Weights of a small contrastive image-text model.
Model: 4.88M parameters, 48-pixel images, encoder patch size [6, 6], encoder width 128, text encoder width 192, text encoder layers 6, text encoder activation gelu.
Training: 15900 steps, batches of 512.
Data: 90422 training examples, 90.0 epochs.
Rows from block 2 of the image encoder, named by matrix and row number. Rows with one number belong to one neuron. Each number is 50 + 15 x the weight over its row's rms, rounded and kept within 0 to 99. All counts start at 0. After the name is the row's rms in percent of the matrix's.
# fc1: MLP up (encoder.blocks.2.mlp.fc1.weight, 384x128), inputs 0-127
# fc2: MLP down (encoder.blocks.2.mlp.fc2.weight, 128x384, transposed), outputs 0-127
fc1.204 093:31 62 46 56 91 40 60 33 68 44 53 52 52 52 73 56 34 22 08 86 45 49 65 26 38 66 60 35 24 57 38 51 36 64 56 54 67 47 50 37 68 33 50 52 50 89 50 61 58 53 38 66 67 59 55 53 53 45 42 72 37 35 59 34 47 53 34 61 73 45 42 43 45 74 65 41 35 49 46 67 50 56 42 59 70 42 58 70 50 52 20 62 35 45 43 62 56 50 85 41 54 35 44 36 68 39 22 57 46 56 42 97 60 71 35 52 73 80 63 50 49 50 40 47 62 44 48 64
fc2.204 097:67 23 73 64 33 17 34 50 34 81 67 51 58 56 50 61 66 71 56 77 50 43 53 63 43 56 31 34 56 27 43 54 47 53 60 61 48 40 78 40 61 44 24 40 60 50 89 45 47 35 28 63 58 48 64 50 52 50 60 72 55 29 31 54 63 66 73 54 34 40 47 46 56 46 51 38 50 56 64 43 48 67 53 52 49 57 54 64 67 41 35 41 65 52 55 46 43 85 55 28 39 43 56 49 41 53 78 40 66 47 67 38 59 56 75 31 64 22 47 00 70 38 33 62 34 80 32 59
fc1.205 118:55 45 44 50 50 58 45 46 37 27 24 40 54 26 43 48 55 53 51 51 43 64 38 75 43 60 36 55 49 36 58 55 34 49 46 70 42 62 00 62 72 57 47 73 49 52 51 43 66 30 57 56 35 42 66 47 53 67 37 85 39 47 59 12 67 46 54 59 35 64 53 39 63 95 63 49 63 46 41 68 63 48 69 26 58 36 53 48 44 52 71 77 58 27 57 23 64 47 77 25 58 47 49 42 59 29 45 64 45 47 59 55 50 74 71 61 74 55 50 84 47 49 45 62 42 79 45 55
fc2.205 099:55 74 56 42 66 40 56 58 11 59 68 71 70 58 59 74 52 55 60 18 55 58 36 38 93 38 36 38 31 47 46 61 36 56 61 15 45 60 51 14 71 28 23 46 56 41 63 50 81 49 46 63 40 58 49 48 40 48 31 37 39 53 48 34 67 39 62 58 38 50 64 32 57 52 68 56 42 50 40 55 63 53 36 55 57 53 75 46 47 51 55 35 39 40 24 38 58 31 57 33 52 53 52 59 50 40 19 23 45 41 26 49 62 42 39 36 72 45 63 41 76 70 15 81 59 40 54 40
fc1.206 095:86 55 41 33 31 25 50 44 71 54 38 47 75 14 80 28 59 51 36 59 25 34 58 36 54 57 57 73 58 66 26 41 53 68 49 47 29 42 43 11 62 33 35 66 44 57 25 28 19 29 44 50 43 70 51 62 52 44 49 68 40 56 47 75 53 53 53 29 69 59 43 40 37 52 55 56 57 42 41 68 62 78 45 45 55 66 58 63 37 46 45 65 54 64 47 58 63 67 53 47 52 66 43 26 44 46 48 09 49 49 40 60 62 65 46 31 44 51 91 65 52 45 60 80 47 46 62 32
fc2.206 097:38 37 32 38 32 36 34 35 51 52 54 65 34 45 55 72 41 64 66 50 44 44 78 56 47 44 57 42 47 59 43 49 32 65 52 63 29 75 57 58 61 58 87 77 43 41 42 41 33 37 44 59 44 70 65 49 39 34 19 33 51 58 46 68 27 36 43 53 34 43 64 45 63 42 32 53 41 51 34 79 76 39 42 34 44 35 56 25 53 45 58 68 38 75 49 48 50 40 39 57 53 54 34 50 62 67 50 55 31 28 47 57 18 48 19 60 52 03 60 31 57 29 11 60 57 32 70 78
fc1.207 099:35 55 70 33 40 28 31 25 38 58 54 51 37 37 47 66 48 54 73 48 52 84 53 43 42 64 60 64 20 37 45 63 54 37 49 63 60 64 21 42 47 44 48 38 45 70 29 44 29 60 05 40 79 64 66 36 47 41 62 29 80 47 35 59 62 52 44 63 56 52 39 72 54 49 62 66 31 47 41 44 55 56 47 49 39 66 58 57 51 81 51 62 43 46 16 19 57 51 41 45 53 75 38 51 25 52 59 37 56 41 37 33 84 66 38 59 48 32 46 69 49 37 69 53 52 61 06 50
fc2.207 096:45 65 48 57 44 67 22 55 41 53 38 40 29 62 57 69 40 24 68 54 35 44 25 51 32 54 45 54 44 20 35 20 49 55 44 35 38 53 43 46 57 42 41 45 28 52 33 59 65 44 75 51 51 43 51 43 55 48 72 31 29 29 02 77 57 46 39 76 25 61 76 47 51 73 44 64 40 58 32 71 59 48 50 42 61 55 41 38 20 34 49 62 44 36 43 46 36 52 37 48 39 40 50 44 39 41 23 56 72 35 60 75 23 42 59 23 69 73 78 46 62 46 69 30 52 77 41 46
fc1.208 103:36 54 44 62 47 52 80 62 75 59 53 55 29 56 77 26 63 78 64 58 42 53 56 67 67 53 65 44 44 23 61 76 35 52 53 45 52 45 35 41 44 56 59 58 55 47 39 67 44 47 56 59 67 73 75 52 35 69 48 47 67 26 56 69 43 44 81 62 46 86 50 58 59 77 27 39 71 57 68 57 69 61 66 50 67 25 40 48 63 74 38 66 60 76 45 49 53 35 69 79 52 53 43 55 22 54 73 48 79 43 25 50 56 84 46 52 46 52 53 43 53 36 30 48 66 35 76 67
fc2.208 089:21 35 30 53 39 43 85 52 44 56 43 31 82 57 54 36 85 52 42 41 52 51 80 50 45 42 62 71 21 34 50 55 34 53 13 41 44 53 27 46 89 44 79 31 54 40 49 66 48 50 33 67 21 56 42 77 42 67 38 27 21 55 66 62 67 65 64 39 50 45 69 55 57 47 57 76 58 54 56 33 53 53 33 50 53 61 50 30 61 09 47 35 54 54 55 36 68 60 56 46 35 38 37 41 44 66 74 75 51 51 31 37 56 26 50 65 52 58 58 52 33 49 64 49 47 50 53 43
fc1.209 124:34 64 48 40 53 33 78 81 54 19 65 60 65 58 46 46 52 64 45 62 62 65 61 65 49 54 50 34 56 59 70 63 53 39 64 35 43 59 48 50 32 50 33 48 71 60 53 49 72 41 57 46 96 55 36 40 48 50 38 64 62 43 51 64 55 39 28 49 41 78 87 37 68 52 43 55 73 88 44 26 48 41 79 62 66 56 38 57 55 46 47 31 64 46 43 23 54 77 41 59 61 56 62 40 80 52 45 20 49 52 74 59 40 40 77 24 55 45 73 54 81 66 52 48 28 44 53 53
fc2.209 109:51 62 61 63 47 76 47 54 44 59 06 48 45 55 41 21 44 66 52 55 68 37 29 56 45 53 41 58 31 30 83 23 77 48 23 72 44 46 49 57 47 35 27 33 42 44 61 33 45 25 77 55 43 65 42 63 70 32 48 39 47 45 66 60 48 66 21 32 66 48 21 44 54 52 43 48 47 68 19 43 60 38 42 49 20 67 15 63 62 45 44 51 43 38 30 44 42 33 77 45 65 38 65 40 37 39 45 45 68 65 38 62 41 64 52 46 26 45 38 58 49 50 59 64 58 18 76 46
fc1.210 087:53 70 69 42 52 55 40 57 81 61 59 55 29 31 39 58 30 44 59 88 23 53 56 49 64 55 54 36 55 42 71 61 40 30 57 61 58 46 54 47 72 39 86 60 43 51 70 79 42 50 59 52 72 40 42 57 55 60 37 55 37 34 74 82 60 91 65 52 08 49 61 45 62 51 69 54 34 44 38 66 41 36 54 11 44 39 60 46 46 73 38 40 32 47 40 53 72 39 53 35 34 42 68 54 40 51 50 45 56 80 68 47 19 45 71 65 71 61 62 53 47 31 61 42 51 62 44 57
fc2.210 097:61 47 50 40 36 56 63 44 44 60 49 75 74 62 47 57 42 54 59 52 40 51 25 73 32 58 49 47 66 62 58 61 38 78 82 31 65 45 46 48 58 31 54 43 62 54 49 63 44 44 55 53 50 64 37 82 69 32 34 30 67 24 54 47 71 55 66 57 38 57 33 55 46 45 22 73 53 50 36 35 28 91 42 38 67 66 50 76 22 06 18 78 60 63 65 54 18 46 41 35 52 54 58 34 52 25 65 57 47 47 45 60 33 80 47 37 40 57 48 58 36 50 62 70 41 35 45 54
fc1.211 116:56 59 62 33 40 36 33 55 63 39 58 40 86 47 36 55 40 19 59 44 61 60 57 46 60 49 36 39 73 36 46 40 74 54 37 58 44 45 27 34 60 12 58 80 51 39 53 30 35 50 67 55 67 77 44 49 37 63 53 75 62 38 80 92 56 48 34 61 79 51 49 65 57 75 50 63 65 46 71 45 58 34 57 49 68 37 70 57 54 54 67 63 40 61 37 27 57 52 54 32 47 08 47 41 54 54 57 55 65 49 39 65 41 79 42 61 86 43 52 59 66 51 68 22 52 50 43 43
fc2.211 107:71 47 22 45 38 52 50 58 73 78 20 33 25 46 37 62 77 60 44 68 43 60 53 57 75 39 43 45 31 23 77 68 44 50 29 37 65 65 45 35 78 74 32 39 46 33 38 59 46 15 57 48 58 29 68 59 61 39 36 42 46 47 48 51 53 59 63 30 55 28 44 60 22 27 62 53 55 93 71 50 47 34 44 68 58 50 45 20 59 53 45 44 29 63 34 37 76 66 47 47 52 54 43 39 57 50 48 68 41 52 38 44 71 43 59 72 64 53 39 58 30 52 57 66 43 41 16 55
fc1.212 096:69 46 47 67 45 28 57 34 27 53 60 43 43 47 75 57 33 28 31 70 54 38 75 27 35 45 47 43 40 51 64 43 62 42 56 66 45 10 51 39 52 48 57 47 73 62 24 66 43 39 55 51 68 40 94 32 64 54 64 74 55 41 48 64 38 61 68 39 60 70 31 61 57 40 35 31 83 36 56 50 29 43 38 42 56 50 34 44 33 42 60 60 43 69 04 59 64 26 63 45 64 60 80 34 64 28 62 75 31 53 58 43 60 65 34 59 53 33 42 42 47 68 56 69 56 56 60 61
fc2.212 109:71 47 34 49 96 73 38 62 71 45 52 53 33 47 46 10 70 79 31 25 39 44 72 62 48 50 63 43 33 66 39 79 25 33 40 52 74 20 62 34 78 76 67 59 51 67 48 42 58 65 27 51 52 39 40 53 80 53 67 35 51 47 35 64 45 61 62 51 39 44 48 42 57 42 45 53 69 47 36 50 37 47 68 54 49 31 75 43 47 46 39 72 41 36 40 41 33 43 47 68 73 66 56 44 44 40 64 47 29 36 60 48 42 40 30 60 61 58 74 36 19 40 58 44 63 64 63 68
fc1.213 094:60 48 46 39 55 55 49 54 42 45 66 48 47 55 71 53 48 53 58 29 27 42 61 55 39 40 39 92 57 71 63 39 46 59 57 54 49 47 56 32 42 59 78 51 51 39 57 80 54 52 54 60 43 41 66 52 38 72 32 56 56 57 69 63 75 75 65 52 45 33 34 23 58 54 69 50 24 50 48 43 69 83 46 42 55 30 59 66 53 51 88 14 52 46 53 53 75 54 51 78 51 94 78 52 44 43 63 56 45 72 77 70 57 22 25 52 56 83 61 58 54 47 40 44 52 75 57 59
fc2.213 095:24 75 42 38 41 59 39 57 32 65 55 41 92 19 48 64 50 47 61 57 36 33 44 58 37 37 31 67 54 55 61 55 31 62 39 23 83 70 34 62 48 36 45 76 49 79 45 52 74 55 25 62 51 30 42 74 37 38 36 33 40 58 54 51 70 60 82 67 38 22 78 59 36 66 55 49 40 63 30 51 32 54 57 59 45 34 31 70 49 71 38 55 57 41 66 46 63 51 50 40 41 61 44 81 47 59 63 55 45 55 67 66 43 27 36 43 73 40 71 62 68 46 63 46 33 43 56 30
fc1.214 089:51 65 37 50 34 35 86 53 36 68 39 63 68 66 59 42 66 56 31 30 38 33 56 65 64 69 20 50 51 61 40 60 57 38 31 36 14 77 52 46 61 66 34 63 25 63 48 44 26 63 62 46 49 40 41 42 57 42 52 38 57 43 97 50 34 47 52 40 11 57 83 57 56 56 70 61 45 38 37 36 59 41 73 39 56 53 43 32 48 28 60 62 60 52 55 27 40 58 50 30 42 33 36 19 50 54 47 37 75 55 23 54 57 80 54 51 43 39 56 67 54 41 44 50 51 61 25 26
fc2.214 106:38 55 67 54 33 68 38 43 62 71 45 49 56 43 54 41 82 60 57 43 41 75 50 59 58 51 46 53 66 56 76 38 52 73 62 80 29 41 42 39 36 48 38 36 36 67 48 52 55 58 48 38 54 60 84 81 34 51 39 38 41 25 74 24 40 25 75 49 58 40 57 51 37 32 51 53 40 67 58 44 39 63 46 50 70 31 49 45 49 77 52 18 51 47 38 57 46 23 48 79 54 54 49 57 57 71 33 47 55 58 44 53 78 61 22 58 31 29 36 62 60 23 35 13 50 35 28 84
fc1.215 100:44 58 35 36 74 49 67 51 53 51 40 62 59 67 49 66 52 56 62 54 45 76 46 34 60 43 82 52 44 46 55 73 62 64 57 59 42 76 28 25 47 37 51 27 60 66 74 44 51 62 72 47 36 50 40 40 54 65 61 74 59 54 64 39 84 45 65 44 35 49 25 38 36 36 73 51 57 25 82 54 53 71 36 09 51 48 64 73 63 38 34 68 51 68 54 52 75 64 63 39 39 61 35 58 55 56 51 52 50 54 40 42 52 83 33 74 58 93 62 41 58 31 38 59 44 55 26 72
fc2.215 094:35 29 78 60 47 40 65 36 59 44 29 46 15 52 46 45 27 40 75 08 71 47 64 74 68 66 58 44 57 54 60 46 41 66 29 58 45 63 63 47 50 42 58 55 73 51 48 61 68 55 55 59 61 55 69 61 62 42 61 29 39 40 60 12 66 51 71 50 30 54 60 41 39 74 28 43 57 09 51 48 49 64 28 59 68 63 67 40 50 69 48 35 28 26 23 50 29 75 25 67 44 53 52 47 41 65 49 41 57 54 34 37 48 29 38 63 36 42 48 36 47 48 56 31 75 29 41 58
fc1.216 082:51 49 48 44 56 28 38 05 69 41 21 89 24 53 74 46 61 44 54 23 54 45 66 69 72 67 39 75 83 56 60 50 50 44 69 52 12 32 63 46 64 53 49 44 53 57 23 44 41 40 33 56 39 42 39 54 35 28 45 43 26 36 56 50 72 51 53 68 57 32 34 61 53 40 32 62 75 56 53 62 58 54 16 48 45 65 37 47 29 49 53 73 61 40 38 52 25 62 61 64 16 46 45 40 19 37 54 51 57 45 49 48 45 36 54 48 56 44 60 67 55 53 66 71 33 67 35 56
fc2.216 099:50 71 42 61 70 33 55 40 40 58 29 65 25 36 67 50 32 40 35 50 15 57 69 45 54 60 73 41 46 53 70 33 64 76 47 45 76 53 38 78 60 61 59 55 34 72 54 55 25 64 63 70 35 55 42 46 44 53 59 76 35 59 28 55 30 19 49 75 58 36 47 44 64 43 44 48 26 52 32 70 39 40 48 38 47 26 45 45 34 58 79 17 60 37 55 57 62 48 35 67 79 42 56 50 35 35 59 54 34 56 79 46 50 51 62 40 36 60 39 83 78 36 66 65 48 36 49 27